A small model that predicts nearness at each pixel, trained from scratch.
Model: arch convnext, norm layernorm, num experts 8, patch size [2, 2], depths [5, 5, 5], widths [64, 128, 256].
Data: trained on rendered landscapes of hills, water and sky, 36250 training examples, 87.6 epochs.
Rows from expert 3 of block 9, named by matrix and row number. Rows with one number belong to one neuron. Each number is 50 + 12 x the weight over its row's rms, rounded and kept within 0 to 99. All counts start at 0. After the name is the row's rms in percent of the matrix's.
# up: expert up (model.blocks.9.mlp.up, 8x32x128), inputs 0-127
# down: expert down (model.blocks.9.mlp.down, 8x128x32, transposed), outputs 0-127
up.2 105:40 51 64 46 70 39 40 47 60 71 59 24 62 50 61 59 73 59 58 31 40 24 33 64 40 57 61 45 38 40 51 43 54 63 59 56 52 48 52 51 48 49 63 56 49 62 42 57 50 46 49 51 54 53 43 56 47 42 79 63 51 30 55 39 45 46 52 54 46 59 55 57 54 58 59 15 56 81 31 57 44 60 55 50 51 55 49 49 47 51 34 47 44 14 46 39 48 27 32 60 54 56 48 36 75 52 52 43 66 60 60 52 43 60 30 55 53 46 25 35 62 43 26 60 39 74 47 61
down.2 103:37 42 46 53 42 48 44 46 43 51 38 41 51 32 60 65 36 62 52 67 47 55 49 34 24 32 19 54 57 35 37 33 42 30 45 41 61 52 40 51 53 43 78 51 48 46 40 58 37 72 28 65 49 52 60 59 40 38 22 46 58 65 45 39 58 58 59 42 51 60 43 55 60 54 42 44 54 76 52 71 62 56 53 63 49 33 36 79 50 61 50 40 49 58 62 55 66 70 52 53 63 45 42 43 54 40 66 78 25 49 52 53 34 47 64 30 44 56 59 64 39 50 52 52 61 64 59 62
up.3 089:43 55 69 45 55 68 37 37 56 55 64 44 36 57 41 54 56 26 59 40 61 45 44 63 49 25 57 54 43 45 37 41 32 46 65 51 67 35 34 35 42 21 50 51 48 59 59 27 52 59 56 68 66 58 50 55 66 58 58 47 69 41 52 60 67 34 62 51 48 63 60 39 81 51 58 34 78 32 62 33 59 65 52 42 59 63 34 34 49 70 50 22 36 49 47 65 54 44 58 53 53 36 29 45 62 49 55 59 55 44 66 43 36 51 57 62 52 37 62 40 48 50 39 53 49 33 46 39
down.3 094:60 51 38 62 27 60 41 56 63 63 63 55 64 53 82 29 36 69 57 41 45 61 72 38 77 64 45 38 38 26 45 46 48 49 45 49 48 24 53 44 70 50 45 67 50 54 50 40 38 55 36 59 46 52 65 50 49 30 54 41 58 43 57 68 36 56 48 36 34 66 47 69 37 48 45 43 45 43 59 44 62 57 44 53 40 39 61 68 48 49 58 30 62 42 39 41 51 45 54 43 67 67 52 38 64 54 22 67 52 62 67 57 67 45 30 47 38 47 51 44 73 33 35 47 46 31 44 52
up.4 106:44 44 51 40 30 52 48 58 57 66 59 52 57 39 64 33 54 54 46 57 55 67 28 57 44 47 33 72 51 48 40 53 54 37 46 57 45 43 49 60 49 07 45 39 45 50 45 56 61 43 68 49 46 37 35 37 64 37 39 49 36 50 32 69 51 52 53 64 58 48 56 65 47 74 32 34 66 38 56 74 38 63 55 58 49 48 44 48 46 52 73 72 46 68 50 54 51 74 35 49 47 45 60 43 34 44 42 92 26 42 54 36 47 44 34 54 45 50 53 63 58 53 51 28 60 60 41 57
down.4 104:62 62 46 85 49 45 32 59 41 40 47 48 32 47 53 50 36 42 57 57 49 21 38 58 40 50 38 60 51 42 39 51 50 64 74 44 49 56 54 56 45 45 42 78 47 46 54 64 60 51 57 42 09 41 50 61 48 34 52 41 60 53 38 51 38 52 49 65 51 62 49 50 47 42 65 16 48 56 33 39 52 57 45 66 37 41 46 45 40 76 43 44 51 64 50 61 74 53 57 72 59 42 53 53 56 55 52 66 51 37 47 48 49 48 73 62 35 34 26 33 63 33 47 57 64 65 35 59
up.5 100:57 39 49 66 31 49 60 61 48 46 52 79 30 41 48 47 55 48 46 55 32 31 59 60 66 48 56 32 51 43 51 79 49 36 56 69 41 50 45 60 54 49 42 57 52 46 72 44 50 46 49 43 38 45 75 53 25 45 52 56 34 55 35 40 49 76 55 48 62 55 62 66 39 49 58 65 74 69 46 46 33 62 52 14 44 42 52 40 44 54 20 59 65 36 56 37 47 61 68 58 56 45 34 42 45 43 47 70 50 68 35 46 40 51 38 34 69 36 43 49 65 46 47 34 39 51 53 65
down.5 096:59 71 76 35 45 50 54 39 79 27 35 33 69 31 53 64 49 51 37 28 64 68 44 36 50 63 36 62 65 47 35 86 44 46 44 57 47 71 48 45 55 38 48 32 56 62 43 46 46 36 57 34 59 41 44 46 43 51 40 34 73 41 69 73 47 49 47 33 64 44 40 38 33 69 54 68 41 47 51 56 40 33 54 53 57 46 49 45 50 40 75 59 67 59 51 49 53 64 38 47 55 52 50 26 47 55 39 58 43 62 43 55 51 56 46 56 27 55 45 58 48 44 54 46 57 47 67 37
up.6 098:64 40 57 55 47 50 60 49 47 47 66 31 57 35 58 54 66 65 52 46 43 31 81 49 35 54 36 43 46 63 57 43 48 59 54 68 51 71 66 61 64 39 61 50 30 36 19 73 56 36 57 50 32 46 68 41 49 28 68 52 42 55 56 51 52 43 57 38 56 41 46 43 64 70 55 31 41 79 58 60 54 65 53 50 52 52 47 55 50 53 42 61 40 46 37 65 64 44 72 26 55 68 46 55 24 46 21 40 37 60 26 57 52 40 48 46 49 49 53 61 49 49 40 32 43 46 52 43
down.6 104:56 45 54 71 52 65 37 50 53 60 61 73 45 58 38 45 61 50 47 51 53 50 54 56 50 49 49 47 38 41 42 41 28 19 34 45 51 50 43 53 37 43 69 22 64 52 58 39 58 42 60 76 47 59 42 51 55 39 39 54 48 42 30 32 60 51 29 36 49 45 54 44 53 51 50 55 78 81 74 53 32 42 52 49 39 55 29 43 41 38 57 67 33 78 68 63 77 62 50 54 55 51 43 43 46 51 51 63 51 45 55 52 50 50 32 51 30 39 86 51 43 63 50 60 50 45 45 40